{
  "encoder_arch": "mlp_mixer",
  "model": "image VAE",
  "dataset": "rendered roads seen from a driver's seat, with toy cars, trees and houses",
  "train_examples": 145000,
  "image_size": 48,
  "crop_scale_min": 0.8,
  "horizontal_flip": false,
  "bottleneck": "kl",
  "downsampling_factor": 8,
  "encoder_norm": "layernorm",
  "encoder_norm_position": "pre",
  "encoder_activation": "gelu",
  "encoder_mlp_ratio": 4,
  "encoder_parallel_block": false,
  "encoder_inner_norm": false,
  "encoder_patch_size": [8, 8],
  "encoder_conv_stem": false,
  "encoder_layers": 8,
  "encoder_width": 256,
  "loss": "mse",
  "latent_channels": 16,
  "decoder_norm": "groupnorm",
  "decoder_activation": "gelu",
  "decoder_weight_standardization": false,
  "decoder_channel_attention": "eca",
  "decoder_widths": [48, 96, 96, 96],
  "decoder_blocks_per_level": 1,
  "decoder_block": "plain",
  "decoder_attention": false,
  "decoder_upsampling": "nearest_conv",
  "kl_weight": 0.1,
  "init": "torch_default",
  "residual_init": "scaled_by_depth",
  "optimizer": "soap",
  "beta2": 0.99,
  "learning_rate": 0.0021,
  "beta1": 0.95,
  "shampoo_beta": 0.99,
  "eps": 1e-08,
  "precondition_frequency": 20,
  "max_precond_dim": 512,
  "one_sided": false,
  "adamw_lr_other_params": 0.0011,
  "ema_decay": 0.999,
  "max_steps": 8300,
  "batch_size": 128,
  "epochs": 7.3,
  "lr_schedule": "cosine",
  "final_lr_fraction": 0.05,
  "warmup_steps": 410,
  "weight_decay": 0.2,
  "adamw_weight_decay_other_params": 0.05
}
Rows from block 3 of the encoder, named by matrix and row number. Rows with one number belong to one neuron. Each number is 128 + 32 x the weight over its row's rms, rounded and kept within 0 to 255. All counts start at 0. Numbers have three digits each. After the name is the row's rms in percent of the matrix's.
# fc1: MLP up (encoder.blocks.3.mlp.fc1.weight, 1024x256), inputs 128-255
# fc2: MLP down (encoder.blocks.3.mlp.fc2.weight, 256x1024, transposed), outputs 128-255
fc1.279 125:095176082117097050158115136133086148102154105093077138127106146131116109127057115131143132133119110095115106121143215163134120119119150129140157136175184100123138136041176137113108082169152157165215090192105149182161133143101154167164146140075138221146167134140103097122092107134112118098129158063085113112073129131109130128130134163069110109102126183135152098157055127164119095110134
fc1.280 028:088154136098095070163092066147122123110097099068166063113110107129129108143108077101149170100150167138094099109143149130227107082162116068114104038111098137182098153125116100189069134157125119096132141159161145115144150130084153140104079103130156118114149078144128102126155111170169071141093067141200203104143113200096160125118144122117125111156138125120069130106119140155164127133142
fc1.281 067:110080124186125052169117169128153088148099140110164147103125175129146122116163083143176204093170118066096102092098152086138137104080148140117106107216145110149142130113140138104143094126077100114128109160123102081146075232165098184207113143152157103130127142076097079150099108112128141128114165083175123135132124167121058094154134134132129153121111175161177165170136168144127169097138
fc1.282 113:174110150146097069130152216118132125117154179104228098136076087135149142081154147109171168099110058137134159138093124153131086062171157064192102118165194133205076130154141182119180123167122130168147167159083103148072096175075129136164128094143169148125110060117105125137156082108145108084125167110174154138152091157138116134134190144124144129116130110106138176142133133093154113101145
fc1.283 064:201125083132176148151144114123104124165175163120136056164128138113096108109214130131171106111142053106168136122162132076078124143102155068076147052108120148164172115128106173152130121099067113032118134129125120118097199175114135117167131127128141169117176158154153056107097149127142134086099151138163095156070150079152130106101142151072102147074118168126107127094170144134109122106100
fc1.284 071:123120127080095119119148156140091161165056094113125082165146123135102113167114078150094113161107169151071113162194150113111122128134146107128113124110080133164071157107137083164108117189139118145158142123153165128186164117116095120170166118172139089138116048054125159175157179165150126083137118100109138115112152180137120125174184152102161083118164180134119122099147166192136086092130
fc1.285 099:124086125121150168101135133099140116095117117110149142101070159124109164117135163169210120115102127098068120125149088166142124140117136122143132123130141124118180107169117096169181079129136148137136118051106072134099144116145148078134162101128080070107156124133112122124136125101159133156137179099151112159081116173096177149163130105104072099105130197122125156095200158105156094120112
fc1.286 125:106133124083138163186192152122116135077132138112142109089122167091191101123157144071068136127088125134185162115174093147127148205146171135122146140129111189116098165114113064097153133120066151170065137093082122172163136104081151098115185167134141100151172096147152131181141106157146111158116124108115120145125121189168126127171173162157101092130141132125116142139144114098127070154108
fc1.287 111:126133110095192114132138131128107201122219125123130144117169129184121107180089101103120082090080147125115099181132088128116149115117072134120132074167180108101146170122140103067137160102150116117189132138090098166128084132113139114115164092110091101139124123142169066156109108088101097117134087093121143153139140187129116126148177115131148138141125144116175105097098099104104093082121
fc1.288 127:109109145131162133186189089137110144077104083086142162128136141140149112196068159112154099165119117135086113111153102141166117103074139124147094076180110105145185130121130134138136071132133156069195114124184165098162174118143081190122133120113096148102167096127160128096106155109125094073141162145111132122073142085136119122133173103098220125106101172071106153157117175133141103148078
fc1.289 076:116116118145116121087088149137129086138181168125052114097190129101165115064144211165160108135109122080117149133095125135112157204142083134145117162139162125129050115165125194150152148144126138164141148076133136156116159141077128124140151086203169160064186232117146064124125164187149145071176101137144154160136125075135173139131098096109142112100159094152105141151150154129166151141154
fc1.290 069:111113196142158143076133100149140135107106149128138157123152169118163150089111157162170214139144114129162126133107117118107140149159150163164114086171080116151123149126143140124133123143102058087135106149107120145044099163170139108142113102219131164152138120094163152137147188151148158152173158116154128110128126099126158142119097147081119122136132061134123137135161138184142177113158
fc1.291 113:091175094084078074086141106106140108088180101121136144162130105100131138203125104122163038148072163142161140108127145184103132029094101091165133112112144144107133131182168149150079099127099083182111151095080131196098149080128150093093120131124100127114117135130097121102172123096141106162082123136163135085134103150151166119147146144110179094124132111136137154081088104170107123129133
fc1.292 090:076134149127165219066122149135143097133115068168156136151119137140102116196108168142099152168142153170146117167136127116197141109095135136134146203064069171062137149136105096095099082115184104134158080134110116090119126114115130151100129128101091087137070077147129154128137071066113127152102177138144132128149129153123156159094147179164169148100119091130155107126167157158111179148118
fc1.293 140:103122120178119086162130225059168120139175059114158115143115124075155082130083135151125133094114110157107091114113143132164094057105148132110112150185198088155099100109159127140147128117157164167147106161172142150155109191158150105118120131124107154141174145093153127075155167057135114115164128111156164097118123136123095120059105119099087170091119139096091156109156144076157119120103
fc1.294 115:180075153112116133079148116165126134094077122164094092093179133100125110160109079148092161071123143154151147166150099093164108128152118118050159097130078131112114110107071080138101115087139100194173145153149138124134104146089124141168093117138060167110084088159104137127138107110137092122068102130126110082128162097159170126080196146184101196190141114111144165106119140064106085128166
fc1.295 148:142151123132102174104116148126177098174127064046170179092139109134134144126135148076135100104148137121112139165136156143090101174113119110143129111099140138173138125138163155185152169109143136102107082114117139090141064076127045093115154197112120102089131128143130090183126120161193103112071085119100110165108136121133142132144154116145222123143110139139104112100134123180153133152100
fc1.296 097:154137111121173182081184077138085125133143194104104120131085118129148147128145168135130088118172102125112120139147136100149132193044112111158176099172092165155107119142186078161143107132110122087081071169074125251121072139129164119096140165148120134138099093117104146110066092219095149132116114115168090140086093135145142092140134116094109122127116185121143149076122141101087093141200
fc1.297 056:156174120095104146037134089173144128115185120063116173164143147076176145162144124106107129170154165119181184119064163199160077088101163077143149078123173107142098126114089140159110131161165112127120150075096130161125151100123154140107107164160153121095214145092142138137137128111118131092170097122146197147104077135130119121156092127109129126161057059147140115167107149123115112179106
fc1.298 046:122219065178101122101133091158111172149100142118084124124153100098179161122112159141137127131130106098134110152079154156106059143146114162164163124111195132136116099088100121108136069140134134127148148104091149131052156096085135126158154166170120161059106093103198160090126099145101139124053127095137120173152098104139110087118047097077083161095107092164096140099155126151157097107157
fc1.299 139:172127097140159160123151096103080079118097182214081111112141099140094145106136130126110109133097187122142189138187117159140175210137104139097117136107091116174130130110105069073094204132156143141191145104152108121119161114050091120143075142126134184179106145172093040104121099163127061091120065060125128143110131117159180107114133159139071093126154101103089151107085207126126087146149
fc1.300 113:092213123089147140129093097166111132095116123089178156146179137116147101146113136115158075098132178109178175166158081111074113149152130094090143140109175134077106159160148074071119086115123102062169095091110064169156135113142108128106146147075146088104130130082134127153116073076166137142138126093101129094141048127128071124148131144157196136116141088114122090155133109156067119191111
fc1.301 062:137158141104152105100145123119159081166075086086123142161091185080135102183103123060072071150135124081123139117111160127158105066115173090181141108080185059176113087130107143104126113117123124078103129147105148166131083115113100169117178137190131160080143131089144130119095170135085148065114096154069144145074061108088094093138080132090130114132077115167140126169167126135116112159153
fc1.302 110:125078137121137113090168178114118140110121110178065085111136155119112118191109144162071084138141181169108113132112202117151119095144132159100151138096117104144099109150119115124118118174130103128100144130146187139138145147130094057113126153128122109109188150122153094112118122123168119137138090095168123104140164153132065115149114152196137094094139159150145098145152160078168130098084
fc1.303 034:096167146189143145119164154187072115155094139087140142140108143098100112137126087146143142109191168134129169182127112116072126148145202100134123143084116105072148151094137101098125143109139140161108138092072135128154153155096138128115104142146134124154125092192183155036106104071141129158074204068190140119140149171060150120150088105120146145159182139159071073166140057140140165140142
fc1.304 102:123116124140074057084095111154091127099178144092084136100160112080134150068151108127177212112154123145135124138167145119103146255128102126103114118136072165141138105120123151140105151123111132169125105152100126137076073148130140142183156115149139076078153166117142120100114130187066156129119136059184099136093089147134109174115126088045063130117141145177081140072160138123122116141122
fc1.305 112:148198109165151159148119199067093126148231106096136126174152127085169142145080089093089131139121081130129147092119145105122108166113128151135130132119179086162123132178118122142125093144120157085120120097146117056155114095104087141110188134123100078172185131121105135111109184137070113166103142105128071144084097133138097140138118138127175114117112180158122076143091119141125170215151
fc1.306 041:126198143201107149107167130112104142129145139138146150122105148132176123109174117110190108121167126151133134116108134133123128140116101121082111147127105137152097188139121119139132148137131121219115134103143075140054178118144160115108159092103155178121069056146145096073104084141101111084166084100098180151149131076133136141157161133079154160155117101153062143159094170142121182098163
fc1.307 118:153138113088166160107126105104096083112076133134152169132135145112176122144148136134122184109138147134159121134182113091163140127122132119096139139122125184117137160104141156120119067102113139076131173148143087140161165100117106136069120163143103121156118180094076148147149068094168108154127173144121102107096071181084054119118174074134164091116174126141100133125149173038100123164056
fc1.308 117:070155135141143122129190123156135143148000116131173108122089131109152177117166151092173140120093121167127114099094139122120159138137152102104131128075090134123144120115129123065146108093155169141143148058189085127178090127095073099121136030156150164108099131165130091117139176139075076112118143191122201103100140128107105078169153113120183177168126109096145144159097157096157063189143
fc1.309 038:083074087117140133090052151105128143108092114098114110099161151122098094183143131138147176112123095124131110105176113128089132134109195057179122102143111088202181155139143117083138106131140165081114105184115119111144191161155104155180095102102177069153098117088114163176138095150152107146151143125149134101101188140197152144169114142097084096132092136138198100094142118195091104103093
fc1.310 060:127122129143127161128136093109081093058180116165119147108119166155142116100161135103204129120132158121126151113145092092159135102111076134071072147153112154127127094130102127176078141130109151037134131091102142113103097131155138117137114166147182137115200148054152108178182128123126164142103128133129195099114098222145089118120114105134085144140120165111113152100149149080148142127105
fc1.311 128:141154120074095135142198189142111129141122140078116173142118162119167135098079074076111090091169045057137136167122081086095127151144170135166167146075111093111070123121137099118101132074121129097109165127086146208079142147122159088119162124145092107145118120114139191116124124098110131139172096188111145167109111116088100066134129153084109121105116149101165141148151118069129123173147
fc1.312 057:152105134091147047130171113130104172185062168100135113145085065124163137170113085123113096149167164151117168127166134112172133193099060164163189107073145158063119112175087087140118118124122139155171137133102131151149060111084105131089169174153160152108147116162109121123121079120087132087150147138124116164114142116136136090121083109217108164178094180137161136161110111173184153128090
fc1.313 138:143147118118135104160117253135066131123137102145147162166102106117131106092136073150120165146152085132097118170137129114163128075101132127126139096123117140103104146148137095111099163142106175066134148128157123125124074153149156138201130154121064099112181126173176093133081147169091123105131173143096083180122109154142129112085108135186081157069145104150127144072110136123128096210115
fc1.314 025:146195086048107109138061090096180132116111093127151090140128147179150155098071168141179120100118137225148078095121132144196087110168136096151178089171075132170081113170097161190144134104126122170177103116122130174120189138137144142155139111163122108134116142109100118125128171181158101129124154129151157093154142128128126095170149077069090129155113124123082168057162118161152127124119
fc1.315 090:096197189111133223142143119104105122127180104109166115113124132121159145103115143093063121062091112159140149157123068126134156061149101115105139101083173152095135150136139124056081123155089120100172108142192124148171119114109144127183136146107143161113181119176165147106109143073117101090157090128141120142149112147095090116138158153197127075127138146147168124115076154132140082132126
fc1.316 106:081171113103142142104116109131173169085146058167082122161128147157158156202135096110110098152096127193117073099146139100192158158139096083118119130136124183132173118061153137104125132112198133150121136086151089119160107137090151175097154167125114110174201123169123102120151150088156172088118140157122163110142141172079147093105161102084179114129110145149149095082117127127164152126089
fc1.317 106:071169143188120115138119056145109153173098103109096096142115086142192088156110096152137117138159127151122142130135159128110142110122129084117132125110147181117147134165116137115153105141136124137130164093142136143152121128077127133137095084157146156131119102171192159152138160080135106093085101123164116179145117137098155069144178130096171129175163051125093165115160120184161125120118
fc1.318 110:063132118109110162121149191134144163150109140131129138170148188154142120138132159114168105171149196126146075176075091136162119087108149119135179175053187130134129107124180141120120152140121115040115122073117113088089132085146138134130098073160082135092089126120178162152166111101090147158141127150073157130150137160121090138092123135153092071099131135139136090109188055183117148099080
fc1.319 105:124126119089226117075104082119129163086149093058125130079182103135198105185115143158197153155114146119151167095099084146078090133123115164139096167086150114111195142146146107131154127146105110171159145097082131089170161135153158069092131112143121110111226170156174120149116141091191146069127143110103149075175087154125121168148127134126130076150169051140119160098134171132122142133101
fc1.320 039:117196106119114099163089118127129117175139089095127109117067076093135148138118111141129101124156196128106086102201186134184088095114149093130169101112183153139086163148161094167111126094114137223114138167100150122139152122110141155152132072101147130154102132179090123137109132177134110126244136157136116153164111121095143062127101182134162119154077115149152150152101136137116157146126
fc1.321 125:142180145128106132108155103118139142089144081123113107134189138107183158189137189155104064141126129144056155102108133158102136133137105065147116096089112134111146109137173154094150127106149132150103134100117118133178140111119186102136122163167091143093174166120091174134123169088162125081138096129093207037128094175117167113153119153113104020124122110117134179142164173109134141095137
fc1.322 112:109240098122102082125102102109140081062166118087137182101116067120113085138137111087135026107149121192177135146124099148162082148119105120092109157122174164164165160082150142118148150137113107162133134061119151150142107145129127143071163128095180145094162130130091144126121200074135131155122096078128142122100093141131158144160132114093152117151114170133116125124131137105164063059102
fc1.323 041:144138153073142080122080134116141063121132121105158106126128149099068124108119137120072089123088192168092113157170116201134117078108118100116138077145169124171124157154109141139121145139145125179122155119134158145158160135130088101167088114104160103085116091178155144121148124150152110101135164138116122117124085051123155092126118123102122126134183090130111137130129152105056124141122
fc1.324 055:146149145178134146119123108128136146134170142119093180130129195137167119149169087131209097105183145150086125163144148100088131159135120122060140148141084142149115078101096183159109137102122109080166080140125059129105149094118123174171198166121102177131161113151082106128097131150079150098156103121132151207117083155170093154154082084130128118128072133137099134174105150117164174165164
fc1.325 132:158060114068176190159128122099178152060172058179115098164090144124120062191105145109069090120099116162100103148164092118129118196135106110144073157192142123131162114138173142120141100111126150136153128110133185113169154143104103180131143118107155143088173097172155137102116134155125175146133131163088124122180116139114160109117129125184189158136118127127104117146141145127168119172066
fc1.326 120:069145170138135162182144206133104140116202128143168119153183161118116148138142198142098170118129104175089129118080136152122102098172115123093130152111066133106145186137173108172093091154169162129159125056117098103123102061118102110145186143107076123055188136158126122144167093126147155121118127103153215135135132180121162081077132117132182104093132129116135139154164163084114189084092
fc1.327 106:169114071111142170108162115137117132135130105131098147155114125142141180149108138136051130098087159159081087158137164164115149079105166126165119105135179079103105141141109060141139090179142163070139108087115155096092131114118155117146084150104139057144217147129166107113163086156141097101176041146140198179150156107161168142110108150136202129182156102131142157095097157196122100101121
fc1.328 082:127157120156086102164124212171155087087083117163136164146107199125114124067126152173135220112147185154133061187085113144114120060092126158131140186080147123132148112170115112100106109162140103119151112102129122089107162162104114203154113102128069087068141105195105162118115107095145128153120185103131142151126103158092094168130107116132188159073157094099127127169100081129126188110101
fc2.279 108:183088132129171145189107118186169129140157129143132116099126172127192134091148096131126086161132108136092110143120109070121136093130148155129140165105137135167134160162092104156086121157142166149131194074120167157117124189149192141137124155168138139125114088146136132144155140120104137138152079140098124149148103111140164133140137120198141175191101134145038135012186144148119180156135
fc2.280 037:132125089144160157093176140126149138159135142086146139113177161116103166108093151127089151177127091098156094143092154142108144182153173121097077148125134138092141081068143081072158167112160081091098125097128135086123151128170071149156167101147118129224128150142147156083169153139062106189213146080047091076113091112160093183156127115128180133152148137143193164099095073105041159117118
fc2.281 086:087143175111138104119118107095116137145162143084115095127150123074098137159091121124049108134112096172178163096093138116128089146171087149112150114064119144155119097145166149168111089139165147137140121124150128207130168138108158085131165088150137111209151113156152124129128125172135096117118097203108151150112134118163143118103084126101130102106115083104142151085109067074131149161146
fc2.282 116:155115131135149145115117109141082125127182144070148178100139140138113103101115138124120123112099130131123111160073143114159129155088127091110113154060129098072155110115148073183160151128080131081098118123141104142157144148132137101040131094123146145167099166103104114137042158165112154083093109156145135138118120198099114115184081090122146157137106159154135126105151094114175140201067
fc2.283 085:132136175127077193116141099144131148148095141141145165106085102167167151103068091122121188148162176102097109181113141148124115094101114220136116183096139090065103146160172103129074171133133157149105169125113069152124101109135137135077146156165080056129141154127136189066144114167128106151125118157091155064156106104084136163146141107122159150175156113107139160094059115134164155121153
fc2.284 096:158154108132143121156100103111138086127147163104153152112120158117139154116139183093142172106159152120170125130089116152158117207139100153144133143134134157111179110121116146057074071131152147162092081150112121181083118189132120126082077121104109136103110178182128133095114099131109104176109089167136112117100106110136095132095083075173177143115107055098159158110092082099080164114101
fc2.285 074:193070139143090109136114073152130161089163173096089155161150169157160165139134095140100108130202128134177162128104141112168129177101156138114125154141160139144125107116109187190157118122135178091118141136144106139120119151094137064073084168166095127131120149137098115183136050139146116134056123130156207120128139140150155153127106107182125198148073092148130159097106075173104165129134
fc2.286 103:076120171138166086058147117108154144122149135118182148071097083217128140099147139145168112133120105076049109127106128072144180078151134088169117163149181122064149134136116162157067142166190156100120076127162182099134100162091167170109090140126081151088138187097157200102149167149111142100128088138108190084149123109112120150103095164128168117115112109109183124137151112162147130125152
fc2.287 111:155147132136073203094137183096143102089083065152101097117111162124185155145220150110106193143173159134172112125185112078123096116130121099132139103065131122194095110181159167138083084130119156138122106109128214137141120137086124145085125184129169158167154123082056152120123121128122120122135185133133116073164116079134101125068148153153071103116131082152113186126147151105107149146102
fc2.288 094:170085104104171069144130159146125132134163161074129154124133128146188141115159141139120089138183160189173116101087132110116095118113130143111164122079160123104140158197110103163170117129123171134136176099147116117155074142161143090136107121144144147171162175172119147152141146133129137127134114133154105144185143157140152117135102126139098148161126125130128072089071109116132138124151
fc2.289 084:139092121126111123173126107147141166138119121040163066109052078103150132155132047068119131122184109204136090081143124120156061098080141086126158087117097146132185132067153100143145170135189107107115098157099121131141055141159115095092124220097140070138087046133093145111163117104120124176140112103128130146083129124113110128202104174107085132152141193151120130108130143100105119060091
fc2.290 088:120133098130136096153067114131084136092114104092124116109062097079082139169130100143041057102095096153151152123092097152125138174095119071097172161167183125163146119123136148120131172113133248149101128092127079106175156108115116088132093107046137140092087168185112139158109086120126130097152140170149185189132129174175068173155146165181095144109145136130182127131085094066114117138120
fc2.291 088:121105108156120118144104225106146134100090090140093128155135182188138145129133190098088181111147028128118109139157109124179104191135117113096067177146141174155091126139120117073142104082128135062138133117139122104164091092168127141216175109090148169081130128117179190133113098095148091145116108126139091133150109157078060106155142105139194133117147163182098105156100121115118111128132
fc2.292 106:128109096154116128145132133096136190104109091021138113162158149110152151119096126082122109070108147135133146084147143105068141107159125129108106115128149119149107090109096179162147085103065186131157197116174175154117104106193123065210102115130134136102170141126140148175111170146149151081140100124108101133127103192122124112197160049161124052189149128170136091151047106102137134120112
fc2.293 116:059100108100094116138126229123146170146049165113135113117150147182115115149110138116121055138114100138190116113066097142128095186143106089145142071114172138089179131132136119135108111133138128064121112213136123114055130144141095068132145122148170079160137119160088075120130113125141113101120108131139096152119139163154165080118135146091129123136107158169159084105108092107097159157136
fc2.294 125:098124124115174106132079094105151084149168064117108162126122138163162118114098162065141066138125028111141101135146145152142165101142115088207062130076142090122170158146154112101151138117141135158123113101152087171095155121146139161183133107072156087151159114091143100155104118080126093103134174113079133169135162131129143098104108102121161103083146129112159128138136143111166202172159
fc2.295 096:113119075098152101108095125125160174092088091152144105188167167152135133179105138172130114071133113140141128109128197102132201141072162123124099128190139119078064129112155105164126098131111114146162133149112127135150133113148187113114130105098139141087114160169108134103156145172131125067162117098151183105157167139157160097130128159116058114081114148148089146168051115093134111164084
fc2.296 108:132124160099030112094136135103099122126119150178165122141179149130112123148142118150131132154107041107143184170157074092094149106153134095130123177147209119090158165090032165077110193082082124141145149109175154034148146125084174134179125136124170135120119177114107095129122141130107106077118167131111185147150164146116102174124148145107149100116135068155111139133141125081178111131142
fc2.297 070:165134066105104115140098201125094132179077151133140102159190161182187119126116152127104126117119112114147118140109143140135163153162097159101133145163107116191168127175182113098155098086120155154134159092099121121112105127103125090186124077107167109147105081109131174116108163136135121177065111122101128169141165161131170090145088074167153138110130116145113128171105109108118099118140
fc2.298 060:179107103082079089097098122084142094155107135172114178137141146120097097097081082102108105107131118172124135109153088137078119063136114183109068099130088108156098146136176095078121070087115094118150129149085140183121108154136102117131149112098134086149117086090118126127105176138128126105092166083109148118158137131115221066118141102158182082081109114095146113117100092147127124150096
fc2.299 117:126147169091145064083108099162144180132163123114120141108131096108164120137099113117149133049172114123143073081145152106087148182113126144178094173119156139108123103135093099148208080126100114148142190133170165149166086154150175134095125106070137151097119120118166133114108135101114109102086153140115176099163155117116157128149126113133155145141125115159184099135185111096161150108140
fc2.300 101:166071071143077193110098138111137138124079131145109123129075112114130167129138110167175155140149141102096083098146129080087139122144179214140143088122119173146175186130132205185123056173136115224157144130127134095152077149071121094099107149149123118192151086160083152090122150123056065120088143149115144141165166144114099132131171097177103097109088071141153228090101140122180160163091
fc2.301 070:186112120150114138146075152153077122137154199108126107126175141167167125113126101134145171119067132124148125142082135133131128169145076162099128148108123107187186101139168128123151121086119159196111169070117148147133174129096134071109094124102159074107099100097126162132149161169134142137120095117166128177136156185148170114119108066147156189150153133132110121127090089136067112157076
fc2.302 099:178174120175147132203089124154112119166090170146084103169142182114184136132117118145057125161127132143096101081126084141128136134130078184125102140106134098088148110137168179150162125088079138181126134154052130112123145106125103120129172157053162074125110123109116160136133143139131113077074142082140185170153151110099155111150093131144086190129188105145114098168127101126105120181173
fc2.303 050:171062129074123092127105096106165183127128142150111131108106115147137149122116155101091110139057146075146149102091125127115150110062085182087105107091141143175122196150124140120084089154113110095122118171140098136091145125183122151135185116143143165114158177121115175178128130170098125126165104207092091149143168113175140117196161136163148093112152120097146188107154166117113098153096
fc2.304 137:096136140106091143142158125080109161147088175216085091112090120165113108128112158152151113166124095085125128143093113127065124015108140128126158139106184115138098189073097108118111189097106133144125134064126133140140147126125123134114093187108101154163103164156112134089154151110143119017117170173066174125141186110108153118120102149076152068147100110099145131186134100144187142121151
fc2.305 101:144089133143047132134143068154135111109050094145167147098090135138117156086145163160135131090132166084131156098111082139088105055135140179118114135116128115037148168117134152154133132136098134161146127106072124146150100133115162125100102150147069133080151136152159151133128138141120129154095136135117144158187191151094119069112150133122088106194095121109144213116133119187126121112109
fc2.306 058:099078155123124093130107082132068100114072093129105133133193030099089157128088108094041118063121109099126116116159157123130125114145150135158130078113128132092095085111161099127086121109137144085145161087121162128163119175105106106091050170162108114136133170164133149156159134122105129195122219129152119104107110195115124108156081138126101087197168139186220147121104102115140116181163
fc2.307 123:095150156136130188113126120174140136134102191085145125144115110178102105109139099148146063090136127061139138162078102142089104111090119172104145118111088132143146081163114143123133182198119171143122104103128156089078095152115160139151076144118126094140136053160142130144141157159076117096120164144112199162158120061063148167134088154118116141183080128110161157095064085154098109143183
fc2.308 140:123103140180154122099103118162105063088198124110143134112123061145063152069145105116182119112124128138115153116170095104128093171077142139097067093104142143171183110097131075118119154162148131140168097160081125121156189165059103154059125144079124121105156116074122159169157114166160123139157138116111092150104153191106091149121121148143079137132075093076176098097103182134200168157157
fc2.309 050:151183198155110151137131155070113121124122190151175157077052130141147177092112159106069096156136077120149102110093127130147139173094094165132165150149123129107134074095049100104106089170107086157154085108125132126114063124138142124090104111174101196122150114147153148093065159105108145085129090147088174145114092126078094147106108115147165164134140088135065139107144116101174064101154
fc2.310 082:125144146122145150067117153104160198149095188132131124126162104109125110085077085110114112131135101129091136143108114178122088151150236120150166112090158153104131132062097165066149113113105148182152080157157110062137130104147130121135137133150098129184124058156111083113104131070133089065128201107077087128154107103147152135152100154080165099144082172149129112102076133132133140122200
fc2.311 132:118111112145155190132110102097170134151049110157107123166116141163134098111123152115124206117113162218156110109115147154155210140107108088165148124133146137106186143113133176168139121157100133077082089196175098129135128113131086129125100090092125100114145146094163080139109077146186139076084132079101136098140121113159168194107141107144175165147114098123159128105096102117121092067083
fc2.312 079:165133091151136077120101135150170111067139058072073162098156162125116112118150185122153132137074118096166127130106128132082158121181122065117074128185162092168111178116124153082154151072137140118124100135162155124112145107184130147159155057128132151130077138092149162127136149115110137153131130059128153097106106167110166136150184140092106081100146157134167040139142166028112136122140
fc2.313 139:147096110154139124134164133136155063109121113111136113145129176139164156088144137114175128121086134191166229103113125122122114146133113187124145169089191104101127163102112117175153138125126154098111106097142080147162149137137097151092112088140097108176090120126101129135135070165146121120101079167142079083118152190129096087147114129111107072161143113101161175115099161150163157099128
fc2.314 036:129129188151121113161178145133082147119116119138127212066161140079154120145124125159131141117169138117118150135180139145192139123149148119167111115111165170108139042128165108096137136137150099124120161143128102107144121152063131161146124148104187146190121116174142089108128147084123112157173156141085155140109082159117168152060094165140198254133111167151192114115101092102163151096168
fc2.315 084:145041123141087146119123171148122113101075152164154161164099129177129107143157121120165106176156183083128122101130101091137105159107186164140096191122137161079134096092082148193148092145148146107107110104082140137170119146083116124092123151150114131109075105129110165180138088128138126174118187200099127089126141104188119152136121129106135147119132105118105134095115117142133127120097
fc2.316 103:144041135142113121158162223151135135127159164115122163069135108120113131095110167128129158123139166072134172154126125157082125076121131190161151085014167086146116147094124094187069195125151182148116124064116152107100151130134185121146087139115124124139083093133158153107105133098089110168108118095115061164126169109127148114161080177169179195163076108185123113138102111195096153104139
fc2.317 094:150012138165110137132057113086145151062107133092141104078177177155128133119123101130128128112129134190127120152141122178138080124108173150135064143117150133155141110101086135172149122077144172048160080125160125149131102182206131100187194176142141111155089141142104118190117084092148131189088131110137074091137158130174093140195101086146178137130112146094158102137090154135146105120135
fc2.318 115:180192149188178199172112078096083106100139074126131151153131108056134152122085135129086188157117103152114157140110160095115154140150099177138114128097109116164130158113133114225181050094113142169115143136159148160172085096124103094077115134091121097198126171090078134145149104174166115106160177117148116124084169164185176111197142106121130176109195067136100126116104131138109180142140
fc2.319 082:160126132165106152218113176181125102080089134074098131169145102136112144147124144138130059135121092077189115089131103136130149153181144136115180117132155160144102100126123152162179134141148136201140195076164101102107111135163098158095070146113115128138077102130116175130142077091123117177121159122189131159102134141123174104132152103187088150090122199125103130183151154134133160156120
fc2.320 053:105093181143149128114173131183108131101147115097108124063133185147092156142151132153106113136137103162134110134134149142108169149181089083149051075175129117113135068147150103084162167172164104113147153067157134157104138174164164128146135160147094104121093175115155140115115134090132132169098079101144147111094114114125098212123122080127066178107135136153107119124138126126116177125139
fc2.321 099:194077137076147125134108169157130103144095132159143130136136114130114078070180186059137116123179174105156175097131122122169077131125126143098148199071158142156125084112082110185162056087025140112120117103142169149141095134094143164144153177137166112148083100153160087164119156080187129111114110127138068140080181115173146165160117110092150188173157102117091095094107114152114122114078
fc2.322 108:123067140095116097046157212179174169094138170132106110142166159172105153131140144161124183096135146118084126123123117101128117117179084163161160112100105137080131138123171091127165104133198147177214130102090153144154103100143128132151124145183063077156130133119135152102161068127088131156135100104101145123187169110173084076073159102111067125148088033122174136118121147207087168150147
fc2.323 056:106122102174115187146145104152091186155124130110131110128114167188154108166132126132169138152151116139112089116082149094139107157152153125136137149117091101107108080133136101128163171103125124109108114109103131118145115151119155115139120139165135136192130211138085099091144142155107101155166084134142174166136125178133127196136138141106166167108098153124137115143156054158189155134162
fc2.324 072:141089155112079119141142103140134115117151121103142120105133068096058116143110118125069138186156084097212148117140188156163189094140124111174131114141155033119170196112177093086185193130161115135090145081142182112131099144129168102090081142127108074134098177108206167110171115090144138109124167086141108108116164140133169094105132189142114177165140128207165170123124057155093121175148
fc2.325 111:185130162121133109115132162133074115189185124099192097064138153172151139150136149137134135148153142156090130118092137132151084149155136072137112093099162120073204126168136127159173157093108111165158122121191119109080137133138117105174132141121166082147228139105148123164153115105126140123078098119105120184148134194150080055163131147142056173164125123108145122199066148114087128141150
fc2.326 114:141111080104171163128106202183159155127070126078142181127088135063142160165125079081209093138150182134150162119160145156150108175150122139134139155106136157145114098116091129180175147115121206105204100208120147186123130166192132078109113149110212169133139154121159139112154114087162140130138125103152086114137138088143128086178115123112116079108161154155122086141132129122142119117154
fc2.327 115:129131156154039090086146143145115111091125057176132168136209134079119103144149118105142099087141174091134138194178138094141106155154128152137142119104113119075115119085152147120156086101133155168133127108139072198097103091107165183067178085076114114135086123122153124143065106099115099162103134099107066130143089124127089139171167130081153114126115100120138095161157198140134134165159
fc2.328 111:091082173105171136173113085061111160183167153114083134143133059138109124146077066054054080153095125197185134111091152124150096173132104125113091109149145116124117099087142129162134107098151181132110133149112162101102125069189096068128138148109164155160142172085186117133137143157121148071108103137141151139156134136174190101157130150173100126128067164129160146141130130154146118147108